A small model that answers yes/no questions on an image's attributes, trained from scratch.
Model: 48-pixel images, encoder arch convmixer, encoder norm batchnorm, encoder activation celu, encoder depths [16], fusion encoder width 128, fusion encoder norm layernorm, fusion encoder activation gelu_tanh.
Rows from block 3 of the fusion encoder, named by matrix and row number. Rows with one number belong to one neuron. Each number is 50 + 12 x the weight over its row's rms, rounded and kept within 0 to 99. All counts start at 0. After the name is the row's rms in percent of the matrix's.
# fc1: MLP up (fusion_encoder.blocks.3.mlp.fc1.weight, 512x128), inputs 0-63
# fc2: MLP down (fusion_encoder.blocks.3.mlp.fc2.weight, 128x512, transposed), outputs 0-63
fc1.411 102:26 55 56 29 40 38 57 34 47 49 26 61 65 38 53 58 38 45 47 35 47 77 46 54 34 37 32 56 25 58 36 63 56 40 58 58 25 58 42 25 60 62 58 52 68 51 60 61 30 25 38 29 56 52 50 43 54 70 46 52 41 59 53 32
fc2.411 095:41 62 46 57 39 64 60 49 48 58 54 40 48 27 33 31 50 48 74 66 26 74 47 53 50 30 33 49 47 56 43 64 53 56 67 68 32 43 56 49 49 67 52 62 47 67 40 57 66 68 51 54 66 67 59 34 44 51 35 63 60 54 59 47
fc1.412 111:46 39 60 52 60 44 68 49 58 61 46 53 61 64 51 48 49 33 49 51 43 29 70 43 42 46 55 62 54 48 47 56 72 59 44 55 75 65 29 54 56 52 38 52 50 68 64 54 38 44 62 54 28 48 31 45 55 39 56 44 66 54 41 40
fc2.412 096:53 43 50 32 30 54 31 46 58 29 43 46 46 62 48 65 56 26 39 44 33 63 55 67 40 53 79 61 38 54 64 77 49 36 21 45 48 44 54 60 59 31 54 45 47 49 66 59 66 39 43 51 38 69 71 44 60 53 55 53 21 59 52 39
fc1.413 095:35 50 45 52 39 44 48 51 51 44 55 90 66 24 59 43 37 46 52 32 59 33 48 47 44 47 56 52 50 51 61 58 49 42 52 47 38 63 82 49 53 23 71 58 39 55 54 62 66 37 64 66 48 43 44 40 65 49 56 58 44 45 40 51
fc2.413 111:52 62 46 45 54 39 58 52 42 49 38 59 43 52 74 31 23 35 66 65 47 53 22 50 47 62 61 38 54 59 49 62 31 71 54 57 45 52 39 57 33 70 78 68 38 47 65 67 29 54 48 45 50 64 56 59 67 60 53 71 51 52 48 42
fc1.414 103:44 45 59 66 52 45 54 27 30 45 59 46 50 44 62 62 64 68 67 39 36 43 44 51 51 70 59 08 59 49 28 63 71 44 53 61 52 51 31 51 39 47 69 54 52 55 53 61 31 49 68 61 62 60 59 51 33 37 46 52 48 60 71 61
fc2.414 095:63 63 47 43 42 56 41 71 52 73 46 52 46 58 52 58 33 38 62 78 32 63 53 43 48 48 21 48 58 52 49 53 35 42 63 51 50 46 76 50 47 51 48 56 48 36 55 44 38 44 24 60 58 23 60 66 42 34 58 39 47 56 58 34
fc1.415 101:16 49 70 42 34 32 54 57 61 49 53 49 65 45 48 61 27 45 31 64 37 53 76 70 65 51 41 50 51 40 50 64 21 48 51 44 51 52 65 58 55 37 69 33 40 43 46 56 41 53 35 60 54 54 43 49 49 63 50 41 61 61 49 67
fc2.415 090:64 63 44 54 45 38 27 45 57 42 47 52 54 54 46 74 55 39 57 64 65 45 55 50 59 39 37 35 52 63 38 65 53 68 73 35 60 72 60 65 49 39 53 58 50 50 52 62 63 67 50 21 53 33 26 13 44 57 52 35 36 52 51 52
fc1.416 099:56 69 62 41 51 59 45 57 49 57 56 67 62 34 30 67 54 48 71 44 49 48 61 44 55 46 68 40 63 43 53 60 26 45 46 49 55 47 33 34 61 50 55 56 49 56 56 45 68 67 56 47 42 42 21 48 48 62 57 40 52 44 37 45
fc2.416 081:61 43 46 68 66 52 38 62 64 44 37 56 54 50 72 38 32 58 61 68 57 36 48 58 52 61 22 51 53 43 47 46 40 56 29 34 27 53 52 43 66 54 47 69 23 43 65 45 41 49 53 67 52 46 61 61 53 34 53 40 47 42 53 64
fc1.417 097:44 67 58 60 57 28 49 55 32 40 57 63 41 70 42 62 33 40 11 63 62 47 68 34 51 56 53 41 59 52 49 63 61 52 84 62 47 50 64 59 43 62 68 62 51 35 49 55 80 56 62 39 50 54 54 51 58 55 30 63 63 55 36 39
fc2.417 104:48 47 57 44 66 43 47 27 62 51 53 72 23 56 66 48 28 41 44 26 65 65 33 59 67 55 72 45 59 61 20 58 39 49 53 52 62 50 43 50 37 62 48 58 25 47 55 56 60 47 50 71 40 27 53 45 47 62 58 57 62 55 52 40
fc1.418 096:55 33 40 44 35 60 63 58 57 69 73 54 63 47 33 51 72 41 50 29 55 54 34 49 60 34 74 51 45 58 52 40 36 37 33 51 60 56 57 51 61 52 39 48 52 60 74 43 60 55 65 57 27 48 25 41 32 57 60 26 42 35 42 61
fc2.418 104:52 53 54 45 79 44 52 40 50 53 62 48 43 49 40 36 60 34 52 40 32 55 51 57 55 63 64 55 19 49 38 70 50 42 35 63 54 64 46 36 52 58 47 41 61 45 47 52 66 63 46 61 59 38 64 51 35 57 50 66 67 37 31 49
fc1.419 091:45 41 53 53 72 48 32 67 56 57 41 49 54 39 70 63 52 53 13 41 56 59 46 59 54 42 63 62 46 33 60 57 48 54 52 60 42 65 47 40 32 69 52 49 34 62 45 44 39 42 67 71 52 34 66 65 57 68 52 41 69 56 57 38
fc2.419 110:60 46 50 45 74 47 73 38 55 43 47 34 56 43 39 57 81 49 58 54 45 54 38 46 48 45 58 69 50 53 39 49 68 25 28 37 46 76 54 41 55 55 36 59 52 59 66 42 24 54 45 43 66 19 51 49 81 62 57 59 64 57 44 60
fc1.420 100:52 53 38 60 35 36 57 41 36 59 63 36 57 41 42 46 63 51 65 41 60 63 27 58 46 21 56 55 66 50 57 57 60 43 62 43 72 46 47 49 53 53 65 25 53 56 48 48 51 50 75 57 25 47 46 69 49 46 51 59 50 74 58 42
fc2.420 105:66 73 51 70 59 29 48 53 52 49 47 47 43 36 53 50 45 64 39 30 56 66 52 47 43 52 70 66 30 56 63 67 36 66 53 48 48 25 47 42 53 51 57 49 51 42 37 39 39 62 50 52 46 52 30 25 47 66 66 53 57 40 42 35
fc1.421 099:38 53 30 50 42 49 57 27 49 56 58 61 39 46 44 53 29 42 43 46 44 49 52 47 60 53 60 78 38 52 56 43 52 53 50 27 46 38 61 42 52 42 42 60 46 70 56 56 65 44 42 38 60 82 51 71 68 67 51 45 53 45 53 32
fc2.421 097:72 30 55 59 41 47 56 59 46 44 36 46 62 64 60 29 50 38 46 61 36 55 68 62 44 63 24 32 55 37 53 55 65 61 58 48 46 58 61 39 55 52 63 37 81 53 64 56 50 33 54 58 58 53 52 52 69 41 41 56 24 53 38 60
fc1.422 091:48 43 40 33 50 50 44 58 75 31 58 70 30 53 73 42 38 29 69 55 35 41 65 58 52 37 46 50 48 29 45 58 44 57 52 39 48 62 39 26 55 80 72 53 36 43 72 48 47 71 42 47 59 41 36 50 50 42 49 38 58 41 54 63
fc2.422 091:31 48 50 62 46 51 33 76 74 40 70 42 81 54 49 46 39 53 63 58 56 52 47 60 59 44 26 51 56 61 43 42 55 38 52 48 51 46 55 40 96 59 39 58 48 44 57 40 51 35 43 30 68 60 59 36 55 72 53 39 41 50 32 44
fc1.423 092:74 37 27 36 46 44 72 36 37 44 30 39 59 53 43 48 46 65 64 62 40 24 52 50 38 61 50 44 41 73 64 56 41 43 37 46 40 41 57 39 61 56 63 71 73 47 43 63 46 71 43 32 32 56 39 56 38 61 51 64 58 47 46 56
fc2.423 097:47 42 58 51 42 39 42 47 69 52 33 45 58 56 63 38 36 35 62 46 43 56 46 42 60 45 41 51 40 53 58 61 32 54 44 52 81 53 38 68 29 29 38 31 39 36 72 52 43 63 54 39 40 51 71 70 63 47 56 26 35 42 50 31
fc1.424 110:42 44 35 25 57 43 58 50 43 37 68 57 45 56 48 26 58 49 26 63 57 53 51 56 60 56 47 31 45 28 61 40 50 54 44 22 49 58 46 53 60 40 56 30 56 43 58 54 62 62 45 57 51 61 73 39 53 47 68 66 29 30 29 56
fc2.424 094:48 54 42 37 44 44 57 58 66 41 30 39 60 77 41 25 47 54 42 36 64 49 47 51 63 21 74 34 61 45 41 46 33 40 51 48 30 48 67 54 59 24 36 57 57 70 47 65 59 48 26 48 57 46 49 34 45 45 62 49 58 41 51 62
fc1.425 101:58 38 47 42 38 59 54 59 47 52 67 32 40 55 36 57 53 50 57 47 50 44 51 42 52 45 66 50 67 42 48 45 45 43 39 56 56 67 54 39 83 34 53 46 45 50 59 71 52 50 35 38 48 54 53 62 38 60 35 73 65 54 55 35
fc2.425 102:23 39 55 59 39 62 35 42 27 49 48 54 57 47 55 45 45 47 38 59 48 59 64 56 53 43 44 54 31 54 63 55 39 44 47 58 77 45 33 52 56 29 23 50 54 62 60 34 45 59 69 39 32 64 56 34 46 68 47 48 38 48 80 61
fc1.426 097:34 52 48 54 44 11 36 57 60 50 52 42 62 56 60 44 49 51 49 43 64 52 56 71 63 34 42 64 49 48 59 52 65 45 48 56 26 47 46 56 35 72 59 47 46 63 58 59 25 46 46 55 54 37 32 50 39 72 41 47 45 24 52 60
fc2.426 098:45 47 58 50 63 27 54 55 56 32 36 65 41 59 59 44 32 56 50 46 41 48 38 42 79 57 47 36 55 37 38 57 71 51 38 46 54 49 52 43 57 56 50 49 48 45 39 50 28 39 47 51 62 45 39 50 43 67 40 49 38 40 37 52
fc1.427 110:61 65 63 38 67 48 50 53 60 56 37 39 18 55 47 11 52 29 58 62 47 56 40 60 41 52 29 58 48 29 47 50 40 55 45 38 67 55 42 48 61 62 36 31 65 54 49 33 43 28 40 46 63 13 39 46 48 33 71 36 34 45 58 40
fc2.427 094:53 65 31 38 61 57 55 37 29 58 57 80 23 51 53 65 71 42 55 44 58 51 52 51 30 55 52 34 70 36 48 63 55 80 37 65 37 52 49 39 54 62 49 48 44 63 51 60 34 38 40 46 65 44 59 36 46 63 37 51 64 67 40 52
fc1.428 098:63 54 68 54 51 64 44 51 43 55 67 51 58 56 29 36 53 58 35 48 49 44 73 48 52 51 73 60 55 43 41 35 42 63 50 48 59 56 67 52 40 51 40 44 55 67 28 46 73 53 61 52 15 50 45 56 68 42 46 26 33 56 56 48
fc2.428 112:39 68 31 54 36 60 58 53 51 35 51 23 52 50 59 54 49 37 60 66 55 56 46 45 51 57 60 64 38 42 42 57 52 67 40 65 34 47 22 36 52 57 24 50 35 45 37 57 64 34 44 64 57 37 52 46 44 46 41 25 55 48 75 52
fc1.429 100:57 67 46 59 56 36 42 47 47 52 37 22 46 40 50 71 51 46 47 32 34 49 52 42 47 20 67 38 75 41 63 57 65 58 64 65 47 57 60 47 28 42 60 51 63 78 46 38 61 38 54 59 36 54 29 34 51 33 41 38 50 52 49 60
fc2.429 088:37 48 59 53 47 37 52 51 33 48 69 43 42 34 45 45 55 46 54 60 40 51 56 70 41 57 72 47 48 41 53 60 53 58 25 64 31 39 51 46 47 45 66 82 70 42 56 28 45 64 35 49 64 37 54 33 48 42 47 27 48 51 66 64
fc1.430 094:42 67 71 58 32 45 47 40 43 73 51 42 39 27 53 59 51 40 49 68 45 74 57 59 46 16 49 58 38 25 55 45 62 57 56 33 54 55 43 27 67 55 50 47 37 60 62 51 40 47 57 46 55 66 47 46 52 61 65 65 52 54 55 54
fc2.430 103:55 81 44 80 43 39 52 63 63 66 50 24 45 53 45 54 72 76 47 40 51 64 44 39 60 52 62 48 56 39 61 40 61 64 74 59 49 54 59 36 57 53 52 65 74 53 53 48 40 37 63 54 30 66 52 58 41 54 65 69 74 42 38 51
fc1.431 098:50 65 46 56 58 27 53 56 46 50 51 67 43 79 60 54 53 40 41 43 39 25 64 35 61 56 55 51 49 46 69 46 68 68 44 57 52 46 36 76 42 48 47 43 51 39 61 47 29 69 60 60 48 50 77 45 50 26 50 54 32 47 54 66
fc2.431 101:39 52 49 62 46 48 53 33 53 56 52 35 41 48 56 46 33 37 35 35 62 30 28 72 63 38 45 40 45 60 66 52 36 55 58 48 52 51 42 62 50 45 42 39 56 24 48 60 39 54 44 44 48 64 58 64 44 56 59 37 46 60 69 69
fc1.432 115:58 36 61 56 63 45 55 59 41 60 28 49 31 55 62 58 49 58 81 47 54 45 50 47 47 60 44 59 54 45 62 48 41 65 50 63 52 54 63 60 54 84 34 47 40 40 31 62 47 51 38 71 54 46 77 53 61 74 75 54 66 33 44 60
fc2.432 096:26 50 48 42 52 62 69 43 44 63 44 45 52 35 48 47 50 46 49 51 32 13 37 46 52 43 51 59 32 57 58 29 67 65 25 44 55 60 52 48 69 48 49 73 47 40 45 48 54 53 60 51 33 24 53 63 33 56 37 60 59 53 28 51
fc1.433 113:61 65 53 42 42 69 55 71 49 47 43 31 52 65 47 59 54 38 63 55 43 48 28 46 77 50 46 59 61 58 70 51 32 42 59 61 31 50 70 55 54 52 73 61 70 38 45 84 56 47 63 48 61 78 84 50 57 61 44 38 42 43 66 50
fc2.433 105:63 43 54 45 49 73 46 37 29 45 42 78 59 60 38 39 46 28 50 65 34 48 73 57 45 61 40 34 43 50 64 63 62 45 24 58 59 54 51 69 50 46 48 64 32 59 63 46 38 80 36 37 35 42 52 58 56 25 48 39 56 44 53 63
fc1.434 095:52 59 60 36 58 56 54 49 63 44 61 69 45 70 68 58 52 38 84 34 66 51 52 47 54 62 55 46 59 30 43 50 55 63 29 47 36 50 59 46 57 59 26 42 32 53 49 52 41 61 39 48 47 51 47 69 57 55 54 70 68 44 49 59
fc2.434 100:55 41 37 44 66 53 33 46 42 65 49 56 53 24 41 51 59 51 24 44 60 58 49 29 36 29 36 61 58 63 50 39 53 69 61 48 61 69 45 62 32 60 37 48 58 74 44 62 54 56 36 60 27 44 52 26 49 62 32 56 56 54 44 66
fc1.435 107:57 50 39 41 48 36 44 45 46 32 49 60 50 49 44 23 45 36 31 41 53 45 67 61 57 66 45 58 31 77 32 61 53 47 39 44 32 63 45 37 44 50 40 73 47 30 60 58 54 58 53 53 58 62 33 48 55 50 50 40 63 44 59 52
fc2.435 100:48 88 50 65 50 45 49 55 64 52 46 30 37 33 50 50 43 53 23 21 47 46 57 55 49 47 40 60 58 39 48 68 38 54 54 46 43 51 54 71 52 31 35 32 40 62 59 62 47 29 44 36 29 50 35 55 55 58 22 50 36 73 35 37
fc1.436 101:40 31 53 46 65 48 60 64 76 41 56 51 61 37 43 45 41 49 65 48 61 57 72 67 60 32 58 55 28 61 57 51 74 52 31 58 34 47 53 53 42 57 56 61 49 34 62 70 50 40 61 49 49 55 48 35 43 58 58 47 49 51 67 44
fc2.436 101:53 49 51 54 40 65 25 59 66 33 52 34 53 66 43 35 34 52 35 47 59 57 61 37 69 48 46 43 59 53 45 61 30 45 43 33 62 71 60 44 46 66 56 42 60 65 60 64 60 46 71 50 67 65 65 41 37 48 60 28 50 60 37 42
fc1.437 108:42 66 36 40 49 53 31 37 63 44 33 51 39 36 51 48 62 45 44 63 50 47 36 49 48 39 29 52 50 50 56 59 84 39 56 49 22 54 53 37 55 64 56 59 50 65 38 58 30 62 53 72 45 69 50 41 64 37 18 75 48 61 57 55
fc2.437 096:48 46 25 36 59 46 54 48 32 48 56 34 58 62 65 44 31 69 55 51 14 30 39 51 56 45 53 57 45 45 70 23 44 41 45 69 59 67 63 52 38 23 50 46 50 37 60 39 61 55 57 43 53 39 43 67 48 50 41 54 44 46 46 52
fc1.438 099:22 48 51 59 67 38 46 52 51 65 35 70 26 45 38 45 64 61 31 40 51 51 38 38 29 46 49 50 50 57 60 32 61 72 46 70 73 55 43 61 59 50 51 51 50 34 49 46 40 42 58 26 53 31 54 47 51 45 41 49 50 07 37 48
fc2.438 099:53 62 57 57 32 56 28 45 69 66 45 50 48 49 44 45 47 49 61 44 41 71 36 48 41 61 57 56 62 65 54 68 57 29 58 43 64 63 39 61 36 40 40 68 58 18 39 35 48 49 48 43 47 63 55 50 45 48 45 64 64 30 65 40
fc1.439 099:31 56 52 58 41 51 43 41 73 50 56 52 46 58 22 47 45 44 38 50 57 45 31 38 58 61 48 48 46 30 69 43 52 46 25 53 52 56 64 49 43 46 49 58 84 67 47 53 51 59 43 46 48 77 47 41 47 43 59 52 50 42 30 67
fc2.439 100:40 39 54 67 59 51 38 49 35 57 44 44 38 55 51 44 64 43 64 64 45 39 63 49 30 42 59 61 62 39 48 50 49 57 45 22 48 61 29 54 58 61 32 59 69 24 41 20 55 62 53 33 45 52 26 27 32 55 51 48 71 56 50 35
fc1.440 106:58 42 46 43 57 52 53 24 27 37 46 50 43 58 46 46 65 63 68 51 61 46 36 63 29 40 66 51 35 59 55 45 16 61 52 32 60 56 59 56 50 50 50 47 20 34 59 59 43 30 50 23 52 52 63 19 37 50 23 40 52 73 64 56
fc2.440 110:49 50 64 59 44 41 47 54 26 61 41 47 43 57 34 40 56 40 54 36 58 63 44 71 47 44 46 37 50 45 56 76 62 62 49 53 55 48 46 49 41 61 29 21 40 44 76 38 42 70 55 37 44 51 54 53 44 50 47 49 47 21 43 45
fc1.441 116:31 33 55 76 43 49 56 35 42 32 60 66 48 69 51 69 46 55 34 37 50 57 57 42 56 39 50 44 53 50 33 72 20 58 57 26 56 48 56 63 74 61 52 58 36 51 37 31 42 53 54 64 53 63 76 59 35 40 52 49 53 50 52 55
fc2.441 088:49 77 46 35 33 69 39 47 52 48 64 56 65 46 77 72 39 64 32 41 53 53 41 33 51 40 46 33 45 29 51 78 55 68 37 64 43 64 28 46 46 31 68 57 56 49 68 35 36 43 43 50 52 42 36 49 40 32 47 57 48 69 42 55
fc1.442 094:35 43 36 51 50 39 46 47 51 38 45 37 37 41 77 47 41 60 46 54 46 56 33 68 48 46 33 30 57 47 59 30 13 51 51 45 51 56 50 66 50 47 36 46 47 40 60 48 28 67 64 54 55 25 44 35 58 63 53 58 65 58 44 75
fc2.442 104:64 57 41 41 69 64 46 37 49 58 55 49 50 34 56 54 60 43 60 38 31 43 69 52 45 69 58 43 55 54 62 54 42 49 38 77 50 38 64 28 52 61 41 38 54 59 47 36 57 52 31 55 63 55 48 26 52 51 62 82 63 73 67 49
fc1.443 100:62 69 41 45 29 70 48 49 25 53 47 34 56 35 54 52 41 47 48 47 47 53 64 60 51 41 64 44 54 44 39 46 43 48 50 61 64 57 36 58 60 57 51 51 66 28 65 76 58 46 47 63 44 29 46 19 58 37 57 40 45 37 36 42
fc2.443 097:40 53 84 61 59 33 57 22 51 56 72 47 58 39 57 58 42 57 76 72 61 54 45 46 64 46 82 38 65 48 42 64 41 54 50 49 62 48 43 64 36 34 49 57 44 49 53 45 24 60 29 49 42 56 57 65 59 59 40 45 31 43 47 56
fc1.444 100:55 21 66 59 55 58 60 71 62 48 64 58 32 39 55 59 61 50 65 39 52 53 24 71 77 23 57 51 55 52 46 21 31 50 59 36 52 39 44 36 35 57 48 54 53 55 27 47 51 41 48 42 58 46 67 40 53 32 46 67 55 59 59 37
fc2.444 104:50 53 44 53 55 67 47 63 30 52 43 53 56 58 65 41 50 63 53 55 46 37 44 35 63 64 47 52 28 41 37 43 61 46 52 47 53 62 51 39 45 45 56 27 45 50 34 33 67 39 32 53 73 36 28 61 52 50 40 30 49 19 48 40
fc1.445 103:44 52 39 39 56 40 50 50 59 42 40 61 75 41 42 69 26 53 39 85 52 53 76 36 53 53 59 58 66 28 67 61 60 70 44 52 59 50 63 53 45 66 53 46 38 64 59 29 42 38 51 62 55 61 57 38 58 51 55 50 73 46 54 35
fc2.445 112:70 46 53 55 53 59 36 40 46 49 58 54 52 52 60 57 58 50 68 30 60 56 33 20 55 63 25 62 80 58 65 37 37 40 36 57 57 65 41 48 56 49 66 36 37 38 41 30 51 64 57 58 24 42 44 59 76 44 27 55 51 48 52 58
fc1.446 084:65 44 52 62 66 65 35 55 38 38 41 44 48 50 57 32 66 55 35 49 54 62 67 47 48 38 31 72 25 68 36 35 58 46 45 67 47 71 51 49 57 63 52 53 66 39 52 40 43 48 55 48 55 59 41 47 72 50 43 45 43 45 42 33
fc2.446 086:42 38 49 47 39 58 64 52 55 78 63 63 39 68 53 55 47 55 46 37 52 55 51 58 58 73 56 46 47 70 23 49 57 62 22 59 56 74 47 45 56 44 32 55 69 57 54 51 51 53 43 60 54 36 39 52 49 38 68 77 62 46 53 43
fc1.447 103:28 42 61 38 43 37 33 40 44 59 59 55 45 47 72 61 65 57 32 51 30 56 44 63 30 48 47 66 39 56 56 61 49 60 64 44 56 69 37 60 45 32 69 65 73 68 49 53 44 64 36 34 72 50 65 44 59 45 66 28 44 48 38 55
fc2.447 095:51 45 48 67 45 14 65 50 44 42 69 46 38 51 17 83 50 40 37 61 68 49 66 52 42 40 73 54 66 38 67 46 32 31 41 70 45 47 50 47 49 33 34 51 57 53 59 61 55 33 45 38 52 63 38 54 65 61 49 48 56 38 53 64
fc1.448 101:60 78 46 67 43 39 62 64 59 61 40 24 60 42 43 43 41 36 47 55 35 36 45 49 73 45 47 74 60 48 71 54 48 52 54 61 53 38 41 53 35 44 51 27 51 44 21 54 54 34 56 30 40 47 34 51 43 67 45 73 46 37 49 57
fc2.448 111:58 34 72 46 55 52 32 67 30 46 48 38 54 71 58 68 56 45 44 59 51 46 57 61 38 82 56 54 52 51 40 18 68 45 48 75 42 50 18 62 47 51 50 44 60 45 49 45 56 58 34 59 56 40 40 32 59 51 57 42 57 41 55 44
fc1.449 106:53 52 46 35 40 63 47 70 58 52 62 58 26 42 62 44 63 41 50 61 41 81 49 57 71 53 66 51 49 53 35 49 36 47 66 63 56 53 38 82 66 58 62 32 31 54 56 22 46 44 39 62 54 71 38 54 44 48 63 45 54 64 43 45
fc2.449 106:51 41 35 74 41 58 47 48 38 49 43 42 56 33 64 66 46 43 49 57 65 56 43 52 16 43 53 56 39 46 65 56 53 64 59 53 60 64 49 46 62 43 61 45 36 59 58 37 43 61 53 43 26 65 54 47 67 47 30 34 73 39 54 61
fc1.450 098:49 50 50 43 53 24 37 20 41 53 42 63 41 42 49 44 67 43 50 34 64 58 50 53 39 60 64 43 46 39 59 82 47 64 45 54 34 39 24 67 49 49 47 49 48 43 69 56 54 41 54 43 32 56 49 60 63 42 54 71 59 57 32 54
fc2.450 100:71 58 62 61 52 65 60 72 27 52 56 52 42 47 55 40 48 54 36 34 57 67 37 65 58 68 47 54 61 62 51 55 50 58 35 39 51 48 56 65 56 37 72 39 53 52 57 47 44 58 48 41 48 66 52 45 50 46 37 38 38 61 51 67
fc1.451 098:45 64 60 39 58 38 41 31 72 56 55 46 61 27 33 56 47 43 43 46 36 61 37 51 69 30 41 62 50 43 65 31 46 58 59 47 57 46 39 60 60 48 54 59 27 82 30 36 49 45 55 48 45 52 49 78 32 53 43 32 58 42 80 46
fc2.451 095:47 35 83 37 46 41 36 54 44 69 61 59 66 47 43 45 56 36 43 40 53 50 35 54 47 47 60 58 42 51 44 50 46 42 55 40 59 48 57 49 31 34 30 62 17 41 68 45 46 61 70 75 44 54 58 22 59 61 55 52 50 59 64 35
fc1.452 101:55 73 37 43 55 54 45 41 44 48 60 36 63 34 36 62 50 71 66 50 47 31 34 54 54 33 57 65 64 68 67 67 51 74 75 52 50 62 53 69 58 61 68 63 41 62 43 64 40 51 42 44 66 69 53 35 48 66 70 46 61 49 54 43
fc2.452 103:33 36 51 58 57 56 39 47 61 66 53 69 44 67 51 67 24 40 59 53 46 39 34 49 56 40 40 35 51 43 43 45 52 48 51 40 38 60 60 54 56 32 52 26 63 76 47 63 53 45 47 51 51 64 39 47 49 52 63 54 54 41 58 46
fc1.453 092:46 55 32 58 43 49 50 64 35 58 23 36 35 40 65 36 44 53 66 50 41 76 52 27 52 58 60 75 47 35 41 46 46 40 50 53 59 45 47 41 46 48 54 41 27 44 46 68 32 57 65 22 44 51 60 48 38 54 70 47 39 44 65 21
fc2.453 103:46 49 45 39 33 58 55 34 61 62 52 56 49 58 74 69 27 54 41 72 43 82 50 52 44 59 39 61 32 50 33 65 67 64 52 53 49 29 56 51 58 44 50 53 63 42 73 47 53 80 36 54 28 26 56 62 60 61 57 51 63 60 61 46
fc1.454 099:48 38 40 39 74 55 56 48 45 80 46 34 47 72 48 62 66 44 30 55 45 53 57 59 58 53 66 58 43 62 70 31 22 52 42 63 55 79 64 61 48 49 42 32 42 52 65 33 35 66 58 52 60 48 40 49 55 63 66 47 65 65 53 59
fc2.454 105:19 50 64 55 39 56 53 56 45 27 45 48 45 44 48 34 37 53 28 60 45 57 36 44 58 42 46 46 56 65 31 35 34 42 50 57 40 62 56 58 58 44 36 48 61 42 47 44 50 45 49 55 31 33 26 69 57 50 37 48 54 70 50 50
fc1.455 102:63 30 73 44 47 31 54 35 75 36 58 52 45 48 56 46 42 54 53 31 44 48 59 40 57 70 37 63 60 42 46 58 55 57 37 37 58 44 46 54 51 67 54 33 71 50 41 58 57 35 48 61 54 29 50 51 53 72 40 29 50 52 56 69
fc2.455 095:53 53 48 30 33 57 49 22 36 53 44 58 44 69 42 39 39 56 42 57 56 28 51 28 74 83 52 45 38 51 70 71 68 53 46 55 40 50 42 50 47 58 33 69 43 36 58 28 63 56 45 64 57 47 52 44 48 66 49 58 36 67 71 58
fc1.456 095:67 61 46 44 54 42 52 57 58 38 60 26 64 57 52 54 56 43 57 62 70 59 44 52 47 41 53 40 58 76 46 54 51 48 46 55 58 37 51 87 69 58 51 55 63 58 25 60 45 54 49 51 63 74 60 29 43 62 64 58 49 54 62 49
fc2.456 095:33 44 49 40 45 36 41 47 30 64 39 30 33 69 51 48 58 57 56 44 62 31 61 53 46 49 32 35 46 48 51 49 40 44 49 53 49 49 46 56 55 49 65 55 46 19 51 61 32 58 46 41 53 49 31 39 62 56 43 48 34 44 65 49
fc1.457 101:47 29 63 60 30 63 49 48 47 63 37 52 46 41 60 63 68 48 35 38 65 47 43 49 34 44 36 46 46 39 34 45 30 59 69 51 39 37 51 55 41 50 39 46 41 47 42 44 39 55 48 47 71 61 51 49 50 46 46 48 26 71 25 83
fc2.457 107:38 57 48 54 57 47 48 36 48 40 58 38 61 61 41 47 33 52 42 62 55 67 66 66 38 60 44 51 35 41 52 58 48 50 52 60 47 45 29 51 51 61 62 63 46 47 29 51 57 54 32 40 44 58 30 50 31 79 74 77 43 22 60 47
fc1.458 100:36 40 55 48 42 23 51 69 56 44 66 44 55 30 52 22 37 41 35 45 35 65 46 53 51 78 51 45 35 53 45 38 59 54 50 49 57 51 46 37 38 16 64 42 40 46 54 52 32 54 37 56 55 51 55 55 33 30 43 48 44 75 39 53
fc2.458 091:61 39 51 63 41 59 34 60 53 55 50 47 60 70 39 72 44 34 62 56 41 45 41 57 67 50 40 41 33 49 55 48 43 53 56 33 57 51 61 57 49 80 60 54 49 55 30 43 48 35 40 67 56 43 53 50 36 51 47 30 54 58 39 63
fc1.459 091:38 48 69 60 63 66 68 63 51 57 48 56 49 52 54 58 59 47 46 35 32 47 37 52 54 50 61 34 52 68 58 37 39 68 69 36 51 64 62 50 57 61 55 68 46 52 26 39 41 59 39 44 37 37 64 37 33 53 71 51 56 37 64 60
fc2.459 109:74 31 40 45 64 71 65 55 38 65 35 45 26 55 48 57 37 59 40 50 49 59 35 25 55 57 45 54 70 26 44 26 42 50 44 41 39 38 54 26 69 38 44 65 49 19 68 57 55 56 39 43 35 59 14 50 52 50 45 42 57 46 40 52
fc1.460 095:34 45 57 69 36 40 61 54 75 58 61 34 54 55 45 41 24 78 46 40 39 54 31 68 55 38 61 51 45 55 38 44 58 38 36 68 56 47 50 75 39 54 45 36 36 40 41 50 61 56 32 65 46 31 44 33 43 54 62 29 44 45 46 62
fc2.460 089:45 54 29 65 28 51 58 72 60 35 36 50 40 43 50 50 75 43 43 53 42 42 66 51 41 57 42 46 53 62 34 43 60 60 38 25 39 44 62 53 56 64 64 54 64 53 64 56 44 49 52 70 32 43 53 35 63 62 24 71 40 57 50 32
fc1.461 088:65 50 58 64 60 52 39 44 48 40 44 40 47 57 56 68 62 48 70 66 30 59 51 52 56 35 74 58 42 53 59 62 49 53 37 38 25 34 32 40 62 46 73 51 50 42 44 73 43 62 35 64 34 47 49 51 64 68 38 50 57 76 38 63
fc2.461 106:57 65 57 78 46 35 32 49 37 45 56 48 70 46 44 44 44 45 37 44 52 51 61 22 36 44 62 77 39 78 40 47 42 46 45 55 58 33 48 48 53 77 41 50 58 49 64 46 38 44 46 51 39 56 68 52 67 57 54 65 46 44 46 25
fc1.462 105:53 68 31 31 59 32 50 60 67 34 52 63 30 45 50 61 51 52 35 49 50 78 61 55 47 53 79 31 56 42 46 38 33 42 32 47 58 50 52 46 56 37 46 44 51 65 54 46 60 40 41 58 69 43 43 55 62 46 64 44 44 64 49 42
fc2.462 101:30 43 38 56 41 53 61 51 39 45 49 42 48 37 43 57 42 54 37 42 45 46 36 46 44 55 64 36 42 53 57 48 41 64 81 39 34 51 52 39 45 49 47 52 63 48 48 61 40 50 34 57 40 64 46 33 50 42 55 51 47 39 50 76